config.toml
model = "image classifier"
dataset = "drawn human figures in many poses"
train_examples = 97500
image_size = 24
crop_scale_min = 0.8
horizontal_flip = true
cutout = 0.25
targets = ["trousers"]
num_classes = 12
arch = "res2net"
norm = "batchnorm"
activation = "relu"
depths = [4, 8, 4]
kernel_size = 3
stem = "deep"
widths = [128, 256, 512]
mixing = "cutmix"
label_smoothing = 0.1
loss = "cross_entropy"
init = "torch_default"
optimizer = "muon"
muon_scale = "original"
lr = 0.037
momentum = 0.95
nesterov = true
orthogonalizer = "newton_schulz_5"
adamw_lr_other_params = 0.00095
grad_clip = 3.0
steps = 4500
batch_size = 128
epochs = 5.9
lr_schedule = "linear"
final_lr_fraction = 0
warmup_steps = 220
weight_decay = 0.04
adamw_weight_decay_other_params = 0.05
Rows from block 2 of a small image classifier, named by matrix and row number. Each number is 128 + 32 x the weight over its row's rms, rounded and kept within 0 to 255. All counts start at 0.
After each channel's rows are labels from the 100 images, of 14976, where the channel reaches its highest value: "responds to" is what is common among them. Only what is clearly more common there than usual is listed. The data: drawn human figures in many poses.
# c30: last pointwise conv (model.blocks.2.c3.0.weight, 128x128x1x1), inputs 0-127

c30.48 [140 114 175 126 154 148 104  80 100 135 134 131 149 139  52 144 181  93 108 124 151 154 119 133 190 125 127 162  77 166 130 118  93  98 105 100 162 147 163 175 144 176 155 115 187 104 177 150 218  78 129 144 152 196 146 113 153  82 118 173 148 100 200 126 169 116 146 147  81 150 188 116 110 131 186 121 111 115 110 156 126 101 107  95 187 154  71 144 101 124  91 103 147 150 178 139 149 123 139 194 131  69 144 106 140 139 158  84 150 105  90 130 148 128  87 162 163 125 121 149 131 104 163 104 117 148  88 160]
responds to: white trousers; orange top; star jump

c30.17 [129  69  63 115 108 119 104 130 122 119 132  97 123 110 121 158 143 141 185 194 111 143 107 140 103 162 170 164 153 131  90 194 109 130 138 148  95 160 117 113 153 163 157 137  87 144 146 137  95 204 164 118 180 135 177  91 110  87 158 121 198  97 140  90 135 184 185  96 152 101 171 211 154 125 155 157 167 126 106 127 152 117 150 125 149  95 156 175 157 110 108 182 170 140 158 122 107 123  83  87 112 159 107  97 134 132 119 146 154 173  85 177  84 135 138 134 100 154 145 188 155 173 167 133 129 182  88 140]
responds to: red trousers; orange trousers

c30.88 [ 68 222 117 113  83 159 158 151  67 161  92 125 146 161 144  97 122 119 186 150 119 130 159 158 160  97 109 106 124 111 203 122  91 134 143 141  81 105  79 128 147 143 184  85 168 140 125 146 187  82  74 100  99 126 121 184 176 118  83 135 134 111 111 199 154 146 132 103 124 174 140 119 104 141 166  96 145 149  98 130 126  96 126 176 148 117  70 157 147  38 134  72 118 145 173 122 134 134 116 111 111 145 140 107  87 175 175 133 114 139 148 112 146 145 111  84 100 101 107 134 104 100 135  55 102 126 105 116]
responds to: white trousers

c30.15 [ 97 148 142  80 121  94  94 129 139 135  89  99 120 147 133 115 156 117 132  83 137 126 150 171 129 133 110 153 167 145  62 144  95 145 212 102  96 128 103 157  93  83 133 130 158 170 159 140  74 175 148 150 130 113 208 146 107 125 112 141 179 147 183  95 147 183 112 157 154 168 104 163 105  87 103 191 145 104 164 106 112 112 192 152 131 108 122 132 150 148 137 218 134 189 156 106 197 157 158  84 116 131 106  98 214 115  97 182  97 135  94 164 117 158 126 125 149 106 146 145 169 140 137 109 147 154 154 135]
responds to: orange trousers; red trousers

c30.98 [133 128 156 165 138  88 142 180 106 184 100 151 129 105 107 140 181  77 133 147  89 116 125 146  97 156  89 140 199 148 124 160 114  91 100 207 132 105 101 144  98  81 160 120 129 162 129 167 140 117 149 121 120  78 154 182  99 107 152 113  89 112 116 159 161 120 145 116 124 128 107 153 122 102 149 147 152 133 124 170 104 138 178 158 169 152 180 242 120 140 144 107 160 172 201 138 115 103 146 139 161 155 162 130  76 120  94 145 111 118 136 125 188 144 146  95 147  97 164 176 196 164 192 121 150 173 173 120]
responds to: teal trousers

c30.91 [102  89 136 224 147  88 138 203 115  75 146 190  85 149 120 165  94  84 114 118 129 102 106 143  89 108 112 139 161  87 120  79  89 124 131 131 103  75  82 136 134  95 188  88 125 131 115 164  89 119 114  87 115 107 132 139 102 137 160 109  95  56 123 171 108 127 122  72 115  82 100  75  68 106  78 126 109 123 151 135  84 138 106 146  71 118 153 167 126 119  88 180 145  89 142 165  99  78 139 141 133 162 128 121 129 133  99 110 144 109 147  98 178 115 110 135 151 129 153 160 135 155 156 116 135 223 159 164]
responds to: teal trousers; green trousers

c30.64 [ 53 104 176 135 129 128 175 104 125 119 105 143 144 107  80 130 114 125  65  66  66 114 117 112 117 136 120 135 140 159  95 167 152 124 111 117 148  75 147 131 123 117 113  87 132 121 160 170 145 195 213 103  81 116  71 108 110 144 146 122 168 227 109 130  93 118 133 133 119 154 118 208 129 103 119 170 151  91 131  52 102 147 134 116 141 112 103 109 118 154 149  84  74 128 104  98 110 135  86  67 170 179 135 119 178 129 137 150 168 119  98  67 145 143 164  98 125 130  96  97 132 165 122 161 136  91 160 145]
responds to: red trousers; orange trousers

c30.13 [108 142 128 124 109  93 128 102 129  97  91 127 181 100 113 109 161 135  47  65 142 134 204 125 165 147 115 123 125 114 106 150 136  98  93 105 121 127  90 139 195 106 111 111 205 128 170  58 154 155 132 155 176 132 165 186 175 136 102 139 155 129 118 210 152 151  84 111 102 127 123 173 110 128 123  82 177 116 141 127 105 133 145  80  96 164  72 117 100 163  38 139  77  78 115 126 160 172 149  92 138 155 182 105 137 129 180 120 105 135 145 138  90 125 109 117 172 112 100 167 164 143 117  95 149 119 103 113]
responds to: white trousers

c30.32 [191  79 104  55 136 146 111 116 140 107  81 106 105  92 165 145  98 142 176 128 187 117 116 118 118 181 141  93 140 116 140 127 128 163  84 157 107  80 167 114 198 133 152 119  91 181 143 147  93 180 184 158 176 124 173 102  88 158 135  94 103 125 140 102 122 229 149 128 164 108 113 193 116 169 130 108  81 136 112  87 118 139  83 132 107  67 162 115 132 155 131  83 142 132 139 117 117 120 148  90 164 112 181  63 128 142 161  96  99 142 153  83 143 178 146 143 109 142 130 162 103 140 132  89  80 133 171 128]
responds to: red trousers

c30.70 [115 158 138 139 102 134  86 134 174 133 113 199 117 151 137 178 199 105 100 149  96  93 150 114 114 106 131  74  94 134 135 169  85 150 111 106 154 123  97 109 141 128 101 142 203  76  89  98 152 182 145 138 158 112  88 166 197 100 125 141 157 145 176 170 130 112 148 108  86  74 155 111 113  92  79 127 130 113 113 144 103 100 102 118 121 142 107  86 166  87 148 174 109 118 199 127 154 151 142 169 121 114 197 116 127 102 171  86 140 169 208 167 130 171 162 147  81 141 159 161 169 103 158 148 131 118 130  67]
responds to: white trousers

c30.115 [133 128 159 108  88 126  92 113 158  80 131 174 144 129 108 149 143 120 137  98 122 143 130 156  28  99 118 130 154 119 152 137 131 116 129 180 145  95 105 190 138 151 109 129 142  99  98 215 129 122 163 128 137 108  99 138  77 102 127 115  91  72 113 105 229 134  96 114 174 190 139 107  92 140 120 153 125 153 116 144 109 133 102 136 128  61  93 111 151  98 152 152 111 142 108 120 209 107 104 110 168  74 195 186 132 101  96 106 121 103 113 175 119 111  58 108 149 197 143 140 112 139 102 113 168 142 107 178]
responds to: orange trousers; red trousers

c30.3 [ 80 118 163 134 139 122 104 146 129 119 159  95 173 122 142 147  87  90 108 124 161 105 176 111  86 130 115 128 124 109 156 143 102  82 105  89 149  96 127 116 119 121 170 129  60  92 184 109 140  96 105 117 115 104 157 143 120 100 106 119 164 114 146  96 129 100 187 171 115 126 122 157 125  83 146  89 119 153  83  90 159 179 110  81 117  31  58 111 117 101 126 132 131 113  72 105 169 139 122 133 112 135  99 113 110 111 148 102 133 141 122  62  86 109 181  98 113 169 159 117 139 134  89 172  83 110 246 204]
responds to: orange trousers

c30.104 [113 105 160 215 161 156 124 146 134 115  99  87 160 112 119  86 125 116 169 152  87 169 137 143 135  99 168 162 120 161 140 148 134 105 164 205 100 189 115 180 105 166 107  87 140 124 125 119 142 145 145 127 125 112  76  95 165 129 135 144 150 120 139 184 160 106 165 101 149 133 167 177 102  85 137 153 107 108 111  90 112  90 166 178  96  97 119 187 186 161 133 118 110 181 208  88 119 145 139 153  78 159 174 139 190 150 168 138 120 133 182 138 133 139 168 181 138 180  77 108 137  93 131 181 119 152 130 103]
responds to: orange trousers; orange top

c30.75 [138  80  78 146 120 148 102 124 124 130 115 111 147 141  66 141 103 150 113 124 125  99 134 155 165 166 101 152 161 128  94 107 128 157 165 132 150  88 135 123 143  62 118  95 175 132  88 161 179 178  67  90 179 132  99 134 155  89  83 138  93 106 133 147 112  94 152 135 128 134 108 134 104 100  52 134 168  44  88 128 119 153 154 128 138 115  79 178 140 113 129 129 115 125  29 130  82 139 114 121  72 105 153 126 102 165 219 108 103  96 104  99  76 131 152 174  74 138  85  89 172 111 103 124 162 105 114 149]
responds to: white trousers

c30.9 [175 138 140 103 135 103  80 142 131 164 154  98 105  67 151 140 187 104  76 104 108  75  86 117 129  92 167  76  75  76 119 100 107 128  67 116 133 124 152 114  68 134 157 152 180 137 192 137 124 128 169 121 132 130 148 138 126 147 121 133 140 201 140 131 142 150 152 174  94 145  91 173  79 118 165 139 155 106 195 107 101 116 126  73 145 101 111 112 106  94  74 182 146 150 103 150 120 158 171 121 154 124 110 101  96 116 130 172  63 160 153  40 120 126 164 130 151 101 115 175  91 155 163 184 114 137 149 107]
responds to: red trousers; orange trousers

c30.123 [150 103 103 115  92 107  79 170 135 129 137 161 125 155 195 186  89 111 147  55 128 150 146 125 144 174 113 113 113 111 182 127 124 118 155  81 106 207 141 203  86 145 143 166 144  85 121 122 152 165  87 106 114  88 120 118 121 111 138  95 115 144 117 135 132 166 101 110  95 105 112 128  98 129  47 145 156  66 156 133  93 171 121 156 108 113 170 115  52 139 134 134 175 153 138 132  57 127 159 145  95 176 113 133 141 123 118  92 140 111 105 151 164 137 173  91 122 111  75  88 192  98  71 185 113 156 110 158]
responds to: purple trousers; purple top; star jump

c30.65 [ 74 115 102 122 135 150 127  96 147 120  95 130 106 157 115 166  94 150 182 108  48 143 104 160 178 149 169 102  81 148  95 103 134  95  84 104  90 163 111 142 132 140 100 109  89 122 147 147 150 120 127 145  86 132 155  91 150 138 163 132 122  96 109 172 155 121 108  70 122 120 114 169 156 156  69 136 101 164  63 115 138  88 158 141  98 157 106 149 175 187  89 155  89 180 102 108 111 180 127 212  72 239 104 103 122  95 114 125 127 142 113 151 104 113 141  94 100 136 121 110 171 133 118 150  58  87 121 114]
responds to: red trousers

c30.106 [120 122 116  79 103 101 117  97 155 194 106 132 144 121 167 140 161 144 112 170 140 121 158 176 157 107 141 104  82 182 129 119  89 114 188 115 106 158  63 135 169 163 173 191 132 205 161 165  88 146 156 134  84  86  99 119 126 175 149 124 108  72  99 131 176 135 143 111 156 165 155 178  98  90 109 168 178  76 136 194 118 132 170 162 114 165 161 155 119 153 155 169 132 152 109 131 155  72 109 112 135  59  61 122 144 115  98 141  89 170 113 122 102 116  91 122 121 149 127 169 153 139 173 103  96 107 149 135]
responds to: orange trousers; brown trousers

c30.78 [ 93 110 107 100 232 138 110  87 155  54  90  91  90 161 221 115 129 107 224 104 107 201  99 124 143  73 128  94 108  99  76  96 118 115 156 154 131 117 104 134 102 108 130 161 122 133 179  96 106 125 130 124 113 110 111 112  84 108 124 122 118 154 128 126 124 136 107  82 188 156 147  71 112  65 113  56 145 133  85 134 127 120 180 124 144 127 130 109 117  88 109 143 122 129  73 129  85 112  99  67 111 127 103 137 144 123 123 116 112 171 102 150 114 122  95 122 127 101 136 146 127 169 134 124  77 149 182 180]
responds to: purple trousers; purple top

c30.120 [132 130  74 153 115 125 132  80 197 153 116 109  89 130 104 166 110 183 156 127  43 106 114  84  64  95 109 109 124 130 146 181  99 132 129 117 106  90 104 101 125  93 125 130 186 157  74 149 145 104 154 133 105 172 124  77 165 120  86  53 118  76 188 155  92 100  69 137 134 119 104 138 116 146 108 115 115  85 138 139 102 153 134 156 106 124  83 137  99 118 125 138  70 142 104 120 137  73 165  96 114 124 132  85 208 114 142  86 128  47 165 103 117 156 100 138 125 157 156 110 189 145 109 102 116  78 105 108]
responds to: white trousers; grey trousers

c30.37 [ 57  93 140 171 121 151 130  90 114  78 152  89  74 107 190 143 119 113 169 153 127 157  77 122 123  75 150 161  92 106 106 106  89 117 122  98 117 172 143 104 175 136 146 143 156 118 137  75 125 146 157 128 148 196 136 101 113 105 117 102 242 133  98 154 143 111 105 156 115 122 151 126 155 107 144 133 150 144 175 143 132 142 162 121 124 185 165 150 141 154 164 122 194 148 163 124 144 167 124 217 168 120 105 126 155 119 175 168 119  77 191 109 100 166 138 175 162 132 125 103  95  87  80  91 133 101  97 119]
responds to: orange trousers; star jump; red trousers